Weights of a small image classifier: widths [64, 96, 144, 208], held-out accuracy 99%.
Rows from block 9 of a small image classifier, named by matrix and row number. Rows with one number belong to one channel. Each number is 128 + 24 x the weight over its row's rms, rounded and kept within 0 to 255. All counts start at 0. Numbers have three digits each.
Before each channel's rows are labels from the 100 images, of 14976, where the channel reaches its highest value: "responds to" is what is common among them. Only what is clearly more common there than usual is listed. The data: simulated grey scan slices of phantoms with and without marks.
# convs0: first 3x3 conv (model.blocks.9.convs.0.weight, 144x144x3x3, standardized in use, each kernel summed), inputs 0-143
# convs1: second 3x3 conv (model.blocks.9.convs.1.weight, 144x144x3x3, standardized in use, transposed, each kernel summed), outputs 0-143

responds to: side: right half; bright spot; belly
convs0.129:161106145123089125135134132166147129130132098108101135100129142155147137122123159140132158086136054144044143149126133123156100146108149123144168150155101155159114099122111114117103125079159135130093132077125107151112110142108129122108173161154139122134098101117146128126181128141151115147141137151120156113131168147133146135138131118143117145134138123132149133143089096129143099083091124164118126152147073144130132164163072134163111
convs1.129:125106133084104114062114112123124178149130104157122134155131129085117087082115173110175141135102118130134127138132159118112162107131128131152152110108149126137142108100153143162110130076120109116132158138133147128127108128125150103141113127167151154133142119156127150131134117142173144163143134103166134105180122066122142124155125152132094108128160133096174109106140167067118112157132073088179139116121129101115154136123130156116129

responds to: bright spot
convs0.125:161122141125127118139170119115146105167107129159137159132122154124124106126156112124117145137137136104141131105118122142123116133151120121124150133165101110159111098122070139109138123096132140147082180117149138193120133136132116195136150093175112154132125101105128130159113113137092134161121171146142179186126171155155104120108166125111108156149160118110105133154152102152103129120098121167166143182145098173101130134119155150149130
convs1.125:131116152129145151154109149165141130096124082137138128146136107147083143141083111093128095146162111126135162124132094130106137113102147135136160093135147114105093129086136118120141140126092117154126116106161077080143132161146146087162087150119119188148142134109141114154097134133133145105093112159144109127165137129121097123146176073094143125157108156107109125121093152099120155114106117135162137147131123095071144158175132130106159

responds to: bright spot
convs0.116:161092114145063134147127148136146118139138135107115136091137150137137112126105139099140148063122053112075133153132118113149105101107121120137130112179070170165123132152123105142134136110125134136123127106135108187118126132152095106104143117137121143145142125132100106092138143135139150155149138176125145117151190155131115147127135140129117147147115126126137091116083107122083067102129110141115141136110120136114155153140064102117120
convs1.116:114115088131100124116157115079113165117149099150134150152161098101133093115103165105167158105115140138060128142142132119102124120110133112172136106101144088142130116102111126170084078122134102157123106179110131138137102127138146146137128087155140135114154126152128141140152092125152145166086125142175116094155111123098142087114101116135135083162128128067118125124141140090120136129116098110148147123133114156160139094130110173151144

responds to: side: right half; bright spot; belly
convs0.14:160090133149088126122115119180143127108106099100114130086129124158134134109117157152135157078143064167061157146103134129154105159101161126136162158145104139151125105128140108120112133101162116116113122085110101127122113149102129099107173189143135128135100108143149125108185129134146110123129130149122115108141161163117165131134114103157133127119141102127145140128079100127156099083096128157132115140149088138128123144160088141136110
convs1.14:144113144134125083073109111093123168149119119143085133159152140068141076090136183160185154149087106160139085154136151091140147122150104167138112135132138141172151105122146153146137145101146119131135160129121153133156130109124106143130161063152157147096139147152146124136167129104166142149128131105147147107165114121127127132137100134156125115136140123092127127127118149093127127153132120082177139138141138110156153131107156100132119

responds to: side: right half; head; dark spot
convs0.41:105140130191128154123143154113153108149117166138095121102173154090111101132119103114087099121154128111096144101110153083112111134156130085183108116111130174106092134168106134162102084103098144171126166111115143125100135110154125137141130116145124141108150141174098135151098142140096154172140150159171139118134108154134142162112150140116155155167105111131120131166124099137110153117151145106120156140131107114108139116106097108162158
convs1.41:132135140120126112157131139160124089087108120117181134090111140184175166121127081152081099117109133071139113113117088169136110131140130111092142147112086154103141120136124127119129124112103146157135139100130153099104144155142126119144106166086103145152150149120099114109086166106102136088129109125087122118107144139135149134126157125110096164131111115177141138177145120154146148119104158171110115101142151098113113146135076129115106

responds to: side: right half; bright spot
convs0.117:124129143117121127153148129140151095144108129146092155132164142121135109136116096082096106131111099145109168133149140099116146127136119070153143096147127163122056072162137125130099096060144159159087143082154157112116096122142095134111133164160155126107127097114155139137141142108121141151136152127136142101114121144155150159138170128119158141135112168122148135192123095142130131112136149095142145136111068141134122139126121117155161
convs1.117:103144143127137118109145163142106097104127128106149123091178136145112162135154093130091116107120146100130130105135087152139096143137132100095150152111127136095105140109131121152106129136131183134140119117103132105091145124147113121116106183070112125140136140146094169099129162114117117103116122142078124163083134146156141164133166116119200151094104133160126133164154100188155138127116159128091087124128134103080119150121113123134129

responds to: dark spot
convs0.56:123110135121110147145134150125145080132095121139095132106154150114125081126111096104084108093125084131096179131110146124125138156132144090154121128156138160125067082171151111140115099060135157142099161098150154114072091118146096125122125176161135136114126110126136143117122136129114144161119141145138139106108129145149151146128142115137152147123113139126105169193092087151139146092130131100133150138145082137134142136137109123121171
convs1.56:103160152128126120119120143147128106121125133114168130106172153132129158124142104129095125092132158093117121133126092163144084147149115091079150150108113158088150144101129119174093111149141192120147114137099118106081127118135134124131102171101100116134131127144138123092131173113100105088122131124064133154131130136146131170124148115133143163097123115178126128159153083187163143128121153145103124101144127100123109169095101119118129

responds to: dark spot; limb
convs0.104:120127111164116131117084142150134161098132119109125109131131082133138161131099155167135133119139123157079150124160142133156122118085173119105126157105123080129145107145161128127084112109143118131145113080101108110154133113112135079128133169113128125109121131167128151139152073134143111112092097107080101089122113120137162075129096128151161092130110154130158146097133119088163138115119143118086114089148096095118089095149113116138101
convs1.104:139068098131147161125155102123115131159163158148104086146105114125131132108126120139146141162140090135185133156162159118112164117126129158139088109173122107151114157154131077085180176134146102101105136103189131126154144121109114115134151149125167160121088111096139125146112106153143113135101124134140141136144084151117126110103137108122113107107130189137097119113091146145132093129155148138104123152104138154153140087128143122154126

responds to: dark spot; limb
convs0.126:141118106153103125122093113170140142110127120093113110119121093136129142130097162164117123103144103173081175132128162136143121122075162130107138151127129100123135089134170128109095138102152123135116099084113091129138113139105147079103126176121125120129117111149152135142178083144147108108112102103084106093092121118132175094131100123147137098138117135150139140104126100092181144106129143125100107091164083095110116100141106133135096
convs1.126:149091111135124157096125110113125119151140140142108065140131116124136124100132119124139138173155105148201143149154153101098162103110141159149084108168127103139104151160142107094175198131150104115101132100174112122153124106128112126116143140118164121123110109097124124142133093139146136148114129143148122152117104140132153102101130124107153107124123169142105094082080142158107102147133136122118156148063135155158143097128137089134144

responds to: dark spot
convs0.61:143111144155087116098131149159143147108161079101132129114151118140129133133096173124133133092138088151070141143126131124155154124104139145161140139151112155148148107149147122154127169086125118128147116074145140113151176109105140082122138136130135084119106131161124132112157129130147104142101107169138122081170148113133158122096110066158139137100078129150144134108101129101133157087104114096081156113126091127104123156128108094141130
convs1.61:146128125121143165135130143127152153170135161151106094129075138110121112126158152113156134133119132145142125165128162108132133163128114179129097110117140141130109125166072068122152137105169131076107117108104099184140123145089149130144155116136142102160089096105095077152159118156159100133155079132126138117061135126118131131144096180138137125093124103128150112120134130141147128146160103098123150148114138168121150130120138108153116

responds to: bright spot
convs0.57:129083141123115142178166149134150110178142129149125150093143168116153097137138116079108128106133094117115125102113118131138142134147098129149131130165091178145099104137103109160159127090092135131083157123123138155087132122154111149109119108143123100120125121111130102105105167147125142168124158171136177132135156146150105169111181110109125170120097106114102125169089115151087105092123109113145148163124112149101138160145135099135155
convs1.57:088134102143097127129147135134140130095140091130160156107175100150132128126087109108115128094134146099081138109121105140093109114101158080152190114093118094102101130091103125180089075128091121162120104157105101123108132167166168132123091134127106126160158114138142125118111106137117156144102133134151101125153123095122147104146124131106131099135099115127120137138159125116118113104092077149125130074128125146107131105144117176137161

responds to: side: right half; head
convs0.96:114134128146133133138141149110133114153120153147123136120173159082099103119138111103081096134145140112126139078124152112096128149188123128195120117102146178103103136156117127146123109114077137174135186128113136125134138099140118139143126092157130127095130148149103134153091157136095151174110142148178138137132097138124133161088154119094146161150085122138115133169143117135115163124136119105129147124127116125094142114089139087145182
convs1.96:113154165116140116166111116150117115114124139110181136095092163141138150132149105150095106097097142085134119118112107177163096146158116100079157149103119179110105101133128134121116118106115169132156129100109127114103149143120113129149120148108087132142135147120147131096106181133105119064142146110076131131124149131131141166136138133143130176108127098160142148174155119157138130132121145157099127113133159090114113168125077127100091

responds to: dark spot
convs0.24:129095130180133171142135158120153128160145087129099117091143154119160117117168127175122133100171103108083156164101130105163112154143180118158115171117136150127114108152117123138089100088152102118116138115108144146097142134098145128135160156149120100103095108166123142149137104149132083161127156133123163136152139138128134115120145139193157147132138103112118161171103109171148126122085134111156149154148098121140153126150099131147126
convs1.24:108141156124115118138102156169132114117110111121135138122146134169120130132135113098095079126153141094155114074121081146117150128108148103117161108095145123084126110083151164134129140136094153141118129097130144091109115136150125087073092148123115076104157137153086130161090128087132160127180148089122101124106185123156142131155156151121107142135136103154167135143121162142108140117103115164119153111141127115089131156157116153105139

responds to: dark spot; side: left half; head
convs0.69:133102132181143157140144135139163119168131160153105137110166166100132108135158112141088093127180121118119142086107173114138110146155140115180128146119128161116092120166120140142111121096090130174088170114119141135108145097144153149125146118167118120098132126176117135159114147147105142178136151154161158160137125154137152145098156130119153164185099119118120137163122129129139138099132147103141151145149106126084121126110115096163155
convs1.69:114141149118106120119119146184129080097097104130156130099101128160090159164134084116103069106124152077153135077106091154120129108115146092128167107106138120092098103118161129109127134120091141147138145090153115097100118148155125098109087168116100113129162145129136107144086139109122163117161154124121106127112171110146133132148146134111149138151154114147159112117145150140110138128094113147131153129140135111079111151170086144098120

responds to: dark spot
convs0.106:135124102134106118114087134155113145089133075100133110127105075156127147110093160143157145109142105143104163150137126136159136116077147154104128145125121105135166129125156117119138154131151123098140088115148106101165135126073132094117140164116135110137094130137126135127164082128166083108094093110091087099131127112125156081127083091158130100093121137147159126096121137095157145111088107136106132105144114085119132106159102124130092
convs1.106:137105119124107154100113142095135140182132149123090089136134107114119108118134160121147157137158127186162120138131171069117153100117138188146064117178121123152123158157132117109179175157162115089094146119154129158153133107108118156112158136140168112118113097114139117140173095132157123144121133131146136160103101115140124126129091161122145107129145144133131112097131131134111125123136130103164144140094131161137166099117157089157144

responds to: bright spot; side: right half
convs0.51:151114126118107123139150130115118073154109141119087131111154163132127093117105097100120142106119091087095159173119156099115104103153115068156105110161123174162092101117109106117105076085156154142116161092142132160094106166157098128116139139162118165143133135111123112115109169143125157160131160141147168109142157156121096163141142143129125154142165124117122125157107088150103122127133102126127137127116095153165141145131112157118153
convs1.51:090168155140116096145123123121134134103140115120156144096206142129109120119112132123101126104107150115093119088117101140124116130132138100119168117101114125090106106060115151219108107114107154162166122154094084125099128144136159132138092129117093125135145133176111126104125138139125126128129137134119108143147140117116172126161164145130107135101114108154127142157151129116125138119108083154121131088141143086088108169114113171115145

responds to: side: right half; belly; bright spot
convs0.112:161102112144111128121086127156129122089108078089119116097115086154134133104115148153143150100146094168088184155123139133156112149084161144110163151132107120135138129109153097114126138119163115105135113110122103110119116131083136082106169185140133126123085120141155123100180106136144101105111102128102088104142142149128171105127094095163139102109137115121152143120097122121172108095086123147128119120165107116122126122154101133128095
convs1.112:131120131136122097100103100077134164162103148129096125139148135091149073086129192154159147142122137181146103152125176076134141112146100160136098138162153141174151140146135148135154152135157118110125168146128141172150128106091115151117168070161161144114100116130118120123178121141152102141150140117142155139143094118130119146132110153150125118115133117114135136125134130092131120137155120092170113145136126105149147129111172080140123

responds to: bright spot
convs0.55:109100138142121154146141149155191157143133112136113151079175137138147131145122166127124150090163070156083131110115109164167131158115146116160137157176094167126127116142132110159105145102114139162122140090137139116127170124117154133138142148140136090113108138167145129141143126128153127162065155149132142149128150139115180143103157109140157163123089108104111147125100090137114098104121121115122158156143107108094106139160097107138138
convs1.55:175159164191133146127107117157123119124120107134143115106135155125107149159136117130107102096091159115115115138102102143158094185148107140112146149105155143112040139112123103124107135142143150124132101154098046097103124132157106142124140127123106113141156124155116148137136153101106155101152140136114134147155143150171073159129105123154113144142138101137128130120149086143146122122093134131138076130152091106089126156130117129121111

responds to: bright spot; dark spot
convs0.21:127117124114118131162140139115138076145095116144100141109148143128130076128125080096102126103128091124113178158122132132132151146122126105151121134191105166131075090159134095144126115071143177137101164101172140134088100141145086142126124160155140131137124125118143108098122138110124142163099169136127147120127146164181123147146151117135156147112118148097116158193113097142107126110128094113144153140140100134137129128137125127086165
convs1.21:110157140157144132097104130139137125134155117120161141121194148141093157137128118131095141116107144115098134129124095153142086161136122099102162152109136143081110153100121102176083103147134170129155089161082095098097137140154129145149102171098100103133149134165114166090141163111096126106126156150091127165138126137157109167116128098139168155116119125150113125142137086169157146121106153136111105106143108089117118144102120138114140

responds to: side: right half; bright spot
convs0.43:149107144126132114125142126116135107179127152131084143118168170115127110112152111125121121116156110112093161132106186114133106135178131106184107120138153163140089094142103119104082098080127106154097165093119154165118122135143113134115140130174129106119136103121117106160104157153124148176113163115161185130140142150108120153100147117128125171181150096113094132180118106152140147122125125120148124158136084141132133148119119136145149
convs1.43:120178162108150093163090161137138110101128131111133115095089135124113137161160117109100089116115154104157120092115091148157132165126122108110136119100156133098112105083112145130126152108121174139138118085123069114094118123139107100091120139116091100093147148153120148135127148115146137102169170134100105130101182138143133140149171150154118155128159098140156147157142140139140148126124124136108109131158151110059128163137100121096115